From a checkpoint of a small image classifier.
Model: 6.71M parameters, 24-pixel images, arch vgg, depths [6, 6, 6].
Rows from block 14, named by matrix and row number. Each number is 500 + 50 x the weight over its row's rms, rounded and kept within 0 to 999. All counts start at 0. Numbers have three digits each. After the name is the row's rms in percent of the matrix's.
# conv: 3x3 conv (model.blocks.14.conv.weight, 320x320x3x3), inputs 280-293, a 3x3 kernel for each
conv.203 089:523546545484497546445482544556523542463498498465468402441520503566507511552447408483580524486515474437489588530525485523539521541587540404443506567492472524514495498548443471426452507459509509464485494474507553540477498450452425474551477554485490431472585453473522502562595515535539513476581504444463412487581425455552457385452499490485509565420549506438529512459478539528567536
conv.204 101:566539440563553558485464518510435450468397454540572487471504507516509490458502494549393409484519508405472574468458449490489435531549554466478477487494476446479477505477447592529543508536502466397353493428516535459624401427505417443509503442432597458469528477518507516485454458502505495576562527552534487457561441439547462413451492556490511438490504481445498470492502577473510528
conv.205 099:557521500527443464527479471503512549519422539518499533522441606458469476469464438609645649462613548415528565363473480433463535506457511468516493520529554561541513413508500489508476478509432541530503479451531476488625549500500528474488544544538538532495475546534453512532458540496447521590511520647451515529466530563556516459504499491549488621492523516534482437511483495503506516
conv.206 091:525528495559531538581476553472473552546539505488519488522466459500504562449528636493553513523510543550557590413448499590450498608588507534534433545575539565542532427440536392499502454449508508420441482493465508526504462388494469510504463477476485505550553522501518503465508473507464481509435561483419472451448546474490572482563506499515490402502604431428423450469475500500433500
conv.207 097:450491563546518555460479554456411472542385512519525486505411410531481515510527442517536502553505412509428403579515527564460501586496491415476516478481506500481454480391402482523381530517534537485464515515552519478500510575494461538483455506550475479435514538518491501549501566535467501486394526631469541572459451514417426442489474550472478495556537432465479478373406414406528486
conv.208 098:462468487473482565499476485453452540497519582497397505520407446549508476478618443448479509495461575519554483523508522451491474447444458433481511471473568465538517544545540653557561596524481434425482466382503489354479472473538487500551519483406509386481467408495510500496461491474476572485445567540498476516449494569445566578461472455499485513487465470539441485570513533481541529
conv.209 116:471453506446437474471464448450547569351486540495526584593513461475473556457497475540531418406460462515434517464487469483416515428444464538507486449411470467484512498420477522498506616550483407463585452545593480570506481559536518571642574552561534524508472496543484491526507544518524547476510578436455471467552493430466445445484462535512479440524491481478471483478428478561524493
conv.210 080:450478489495493455473425495480498499418493445591447439524570441471487424526563485523472487483581605558466466455467450529463535616492552531529498502400402547510543518497483497480321477485566517495481519511516420485579469491453518514418563457482513442411461550579476506499510512456549493571501441466533534440433486377498547468535458546547472608459475508512478578609602563598581479
conv.211 098:440465535506391451511450508428459591469431568446488513517424530442437455495497429506549492498458471416457430569511457536490469418442496451524517511476470511456555442545470430452386513530448555467462487506560464544575438449531532491543539542553530537558487429490527438500509564566484503532498483526404599548400545502480506471467451450496499487510546449579579560495491527507521528
conv.212 102:521552501494546478511458419511507571503527525554437407523488522578440462553496485535514515475455491451590614522440437538515528526642520473538543482511504455494454465463459538615520473464478514452573550409547564418505466462500492401530635537500513487453489455469541507473470493432503544483472429458545461495532500598358405538483477455461533562553508546567498471466444479454450426
conv.213 105:481498496510540488523521509549578583466525596477462448524454424512391487500457484488532565451528445547512484434456475449538471389534467539503487507527532504489473531490518498485417398536487497529460411468455398506491595529548481460416526509399521550477490510474459479494472509479565478449549492491430510485395496553511559534451450487514506417520468373538534466512537496449554513
conv.214 110:537516461513504507509518478532528497405453480515487461475368420497441492495528528585570490575558517514492518536508499523479439529484461512504500488526484487514458448574508466549542476505497522496410607558427525520482435598553468563440498497497533492467558568477495521472473471467503501459508505462538521445544574491554616492459484547456461616464474495511520513505486443494494462
conv.215 092:444522524473461465569542534488412510449398437535645550519432525484467521472490567522446436560536507497450429449485526486509557482459454510489510520479471513533498524551483507511446508505556517474511575484543572461549542539458530493482594554549498468440465457422471483550475520567494561566481559517567583453457539438551528521547500489442359399517462500399396366370382397482452527
conv.216 096:504465486447424497471493496458478444522559486522539500492495496440528486492581532438529596515536535439407529486548561469536519410530562480498434559458539497516494427393479505407363516402459501601473544510502486487550513553431582532511465595566517531427550473486529490473536469476523396516503542550564510497446405504554513516468494600458535548492470380522494424530431512527456535
conv.217 092:519498419494579539454477527521506610544586622557447523441444411543409434519517551479505422519514494553542480509507455439388504488483481536445423560626539478538483400415442447469519476607566495585533474404493405521584508520494455518446473433425534472431522477540540446479463472517515495517545531505484396490498512480505514459502435506521460441485552466484478459465565530490472509
conv.218 097:457513512536530541543553488515477543432432504448433488634539487503576492492476490458416506542499510504556501508500447470568455548633543500444529437512522461502532477576448440457550503454499444443506431397445404531410475532539394518505474532531515444477416453442465474490524553474451545446473506496477471492519526449482500445482536511460480517499522551555540508547543461561597418
conv.219 086:517503489581411486480408520420529496437613550468483509544494519524522494487573421433406505472468468575536561551481475457487511440531438531499470467462401410503482502646453529521508486465503539530543582587529495564478580562397533535540468487468466459537481495537477501541566553505446474467482589500597516460502579545466538545503475480495474619499492557505533472407431461514487497
conv.220 098:484450463442412447494442493474522480507557511616568519514517540579568414518490485470478480449572465529499453417526585521446506542566529507567516449433548528472482459482423491438473642469524505512539534565517464429472557550540605616570590543476516475500512441451540498489485460515400504519415509517401496552415563547463531490515431534483421475540452452496554580521592598495504564
conv.221 093:567435458458433448479488539480434440601608476461520424491492479437469477621511511412500487461506554514516480482485524506474449626629561465468548424467422398454464558534517536357403513344522567447469471517610428520590463476446565436338510443416534491407581549525494496479460511434517494380520497529521523493433453459458515457450537537558517402515544485508505528551619535499546434
conv.222 100:407450511506540540484566527535478479516534579510534520455475439520504548526496556421540524441451552425442493548455391505486388461527487429443558581473464525518527524510495582467406490416354527533532541490507524429420446451484523581556519477483439500529469486476450520522473541412501513577540515481452567540484514414611530470527486551509542540470427460477437504448495464521509480
conv.223 102:429529511434480493503506525549545451577554509541520548470493454521501392474577461573536450610467474512429474410447456435425491437579552526491531450444450534531493567638431585654485412496479404555510508535537440487556474455492485541523473458567494480435444447439507473522546462402457287419449417518417569530448601510507601526527455550526462516511411452500518561509504552463495499
conv.224 113:458448485454473547485481579502479495574624502525614629550510437432406459502484517539485500600515458506451443498560509434493512450516545452432485518450478535528527534515514443516464457461551467485497499517500453477409467563520466441452488458473567506459530533490489504443500508512420631581440553602509507459510482447515530483447512492491452445492478489508497563481504560483512539
conv.225 121:540509470573510434524512547512497551581543523529555523516485457593555481528485500499493460458456454462556574509445417480470479436448504551496494532480493470482519509472495547439579617566626515519557508474468498517523518519466524507491464467427454478453522539547510533556505445484505494479492542480479492527568507465622525416561560569442469537497467534479457462494497510479501500
conv.226 101:505437497504511432502551545545534518465485525588539531505379456558416450466456475480554496606583513517523470549610527555547418578438478577498519593477470455484434443487554447496581511472552498482513499503547589520583510519490597549457545425475491507544514469477506525512457460495455459509502476539566541596604559614499467523472519445467511465370444540514585563438484452460497482
conv.227 096:538446473547474447506529461510577504538446423638507547540583409478457454538413432452503515531484594507434438469484509490424486512534465479425436560520504505559570528422492504463566395498507509458447514422478575511538578615502522562545553401485546480486523518512494494476485495437483444498497560532522564573416476448501511471502583458484470452424446497518508477507526464508478471
conv.228 107:518454535563507505468496588485491534578472494564521384470555531528420572565500432526490447547504534528489499465486537425435544527382504488478483492489513505523515481578539512619454582528485491415602599424505491444488493488560552531526568534463470445519526452513532565408476505507502438451445394452553421467506450499470539482574535483553542428524535526527509530538531558489543506
conv.229 110:459504518543473507599476526527504456524517514478562544487535460535514447511488435447577561513547532527501523509504476557570517523555550508495554510526491448495476512515532527508494488466440457516480512447489526584578521509513435456562499433453452460463463483470453463505439458484466472466418563488458490532486567525502540469509526556426531540529491477578501476540496470541556479
conv.230 094:472488506507511529427514518500493479539557487494513504573560474536527515525488474466532416461536480474489559580510474535486481560504507438479466524545448450516486465496472514606599467583518451438542487513596532506607535477553487554502504550514479433524487459479486494494496515427434524420463528484549487441527443389449425421588513501480472523432407479579446446570447444522498513
conv.231 113:544529492561483460537431495495432401568557489499538441447423591530468531504470474515485533474424493485461423500477448421430447470437457576519427524517422425486453450420527478450486472477583444576505450541522395485434531439528591570481512604522478492437422456450496481500437463491519443427564486441447502463455475412475473437522495507465503534508454592489509525452479526486418511
conv.232 099:498533512532473413518550427495490525505464371407499414605439439567500410530530412492547505463493542510403479535480555475513570510454420489568589494445474536468395432487519449457484471486582495491454519469512497485535488465461490539501464516559470481469496493462435487473548551456503524473479545535569503511597442555550511579432522583332532579434486478489481508552522454449471537
conv.233 102:519565502483565566444540564521477476423463452463546457530560399447407438494479471525491489537459468587593504463469564490453537519501410498497515527466446573476402517505525451523552543505526479482679462449542489560491524522480543577551471539481455487507451465482526514507492476521416477554520540461439488501536568514481487481511488512526456465518473459480539444477465460532499452
conv.234 107:552490496528454499484480482516485485606578386584536483511471514524482579533468543474480475604475595632483549441421526423498473440474465418519572458563479450584535524477507495547521500521535545549416575571419478404459487551513612604512481459446557534501604547498443528480543431420446436493387524520516574433445594440436556566454483426523502539519539467577577516488432491473458534
conv.235 097:483429448394473463437488452477696566510597516401386552551533474518525489586455517514560591386634562465548481415564493392540513472508592436480463560519488485526468472431549352575497553559465534620562491577390457508451626563516585578515531459562503426527482496498492495460421443538385444464423413468456546490414456530397450486535502541502449547501443460469543476509426400466472461
conv.236 100:479536475489567522520491530480592691488586557482523513542462516524572476582581537435511551472382568340413436537478479417532466489503528464489432464459565507469552543505419499420498445423577530577523441515528478546472455483514528556594510463455497488470470422492511491471551448476590609512525540491501510599422472524507460503479460480516597505514489511596495524470451457502493462
conv.237 092:513570561443530451428503465483488429539462517436508523453495481483468541465587499488535540491513548490527507493451511483530630507478529482499514427435470516535556450512405518539444539595454438404413368436547432480509561463379445439470490504502465463521480401429521538485537495478482479536471606534540416475446528515420514480510425494595488576575525426491521499531576609488511495
conv.238 112:484540546483482530471438500624559511506463507528464607416497562420497517450535472488451524508429611495475499561552477499522572416479541526447460478493456464465424464512487476439500622500452497446522493417446437451454474417506464491560519485538497512509575468467460464490582599482564544438556473426499514417473501496461474477450457532399421480474419459509539561553542514524526458
conv.239 104:516487458444445397494458459489476493428409412551470451459523439536519508514569460524536490532666554450572572451450450476461473459432460495455517521465497519483491471449386574465428583513486431505435436615545448563553508468499588580587524507493472460460526492459510506480522454413463456474484514528476536582532490560475509529457504534514528481499558527432421492577473515452550509
conv.240 100:493564538505564535500456495525550468441432416446432575501495501451541445474571482455603658445556574489499589500449500542556507477497501457447486490489534499471457510536521548546434521417384558567467441494525434507561442515522510453574473406457540413457436400497490571512554543394531651422434666489447524441592561442517498521457433525449514481510541510538489481456513478478504490
conv.241 103:507514539444486550460481521477458417434468516419437522479487447507557428532584561528514553587558554567599404476522558526563526501556502477565494463544481482555517438461575405386673385363606469473490469487425504492415478387499388444511405430558456454506438507508500517508513492493553491478533488471540603387583508361555459449487462448457483451453443472512459535495443482536537532
conv.242 096:496365476520458536536479467461511465462458548507438566487468577503481493506521490473466419406486521509553518555585573487540538529494457522502528449492550443436488587492414489453329473511430595497452494424397428455487488377477427453558445569588459486480469494482512509463416546541564666548520504397515550459500533516491478483543557585527549518542464436468468514481524484450468501
conv.243 107:510464463410448561499494599505579533446600449387363497485468557507450540542485578508402524536469525495487564468550486467506469531468534546488468500424490497440546516603500470561432509490418464527565460480553479424497492496528529474503472407523498478485529520466511516432518506507509581539511494508546477413558533456501515519478439472448403486472510564409436490556553483528567476
conv.244 096:524475587424447498482498478431509477513524580414515555429560516491501484536521469500481609410431546461453461407441513524487477570511432540485475477469509524506469443381485485488434452467533643651543460505489473455404490564549456452450500452488451455465476480531476485515459598582465614568429418450536484486510506544473503535501537537443494520447514435481461413509483410494480461
conv.245 108:515529483574502490504464513492523472456468489480480480466417537505496555500517418527440380525519562478554503547526505461402627489397529493601481513560477526502530542518493536426539464459525486459445590484481524436476474571450495510463478518515502507501521530485468505483428442506523493471585481500505531596534527490527534499488566520439566462517595483501527501414466455478473470
conv.246 090:504508448498441464530506521554549440529540450518577515491418424500491582555591540561547539525579534490562422586470467600459454538558509472529525496420490486475556490518570557505481497577488508471509549388470429427492540506486544508472450447507457454477406456471491484501513515510496535446554573523568537500447497549455465591599490471678605583532481575471522532528529504519542504
conv.247 103:460455512439525574519510531462436415452413439456506579544488547484491470508496455465461557478507506573505479576507492566457485494508498462499463487471517513535541432481591544601509397443450562505478511409468486499540574580532490574533484470537433516534524468486536528477546508469477483492435480473433485445399505562517501503498535527487521397440501433586480419522488545548555520
conv.248 092:523565547455469501471503516397532455408545566490482471511586541466462550454468469549543517501527441482450383535510505504490570524483535420483495408451481400409462407391472509524536510587582477507540552518521609509601465481508438464552402411471473511529498529484517526501483454478466499495470470522416350425562504457439503525455554527488526512523545536488434483615593587523542542
conv.249 094:497489536449481514507517498389515486355549480444526416471455498556518504544510459515539557524506492496482501559524438492495427491517504511532513430495511514565516505548535472520465459474514498491490476501495504487499475449481358459462431473520516480478517495431533454402497495500630680478564539506480500471501536513576671490453500555494478516558491464501487448495466367544475458
conv.250 094:539539478503502447492462448489553496474555556483471523521486453470493540527517521455543565498486548503510505463495461443516441468519507538495492555457456475441492536506500505536542447465408447567531359475492494479421512521542489469592591462468560509581491479536435479499460453470504527484515467431536475489514504511448505458438446572577404497499419461495486479525503443466488576
conv.251 102:521493462506515475453515527558565425488532493485495471550536508516479408513514429481551533440519482472510525528542411536542400353431467495513481441478516460488547523526598419544520359519621562479504500478482518485451543489427518451494422473446513525506508462474536476490507498541515460475509464535615536487465480492438481482501495461433464499484517508536595549505500510558517565
conv.252 100:544537459534491493498439466505549494478530487478526495510573567470524567458470506484425446510459511362377502604522552609435541572519480473529530475516538490486567538520507525546477457338526527517533519473372446488381514556429496496504407469463467485483473453471527570490508435463543487538487566529554513485550502484553503476453497517484563450444541400501573566480586499437513516
conv.253 105:478480475495507492505512524511466560497542526428479493512420499495420473522473614474511593505488511512512459534525487496463451504516522497503414533500440521514499509494460468466535524447554499506484520566429505495462481582534527513465518546514511450430493490464481517445439399436440388433505500561454455435431497505521596564539523488340473470424690572452520370417536429477548528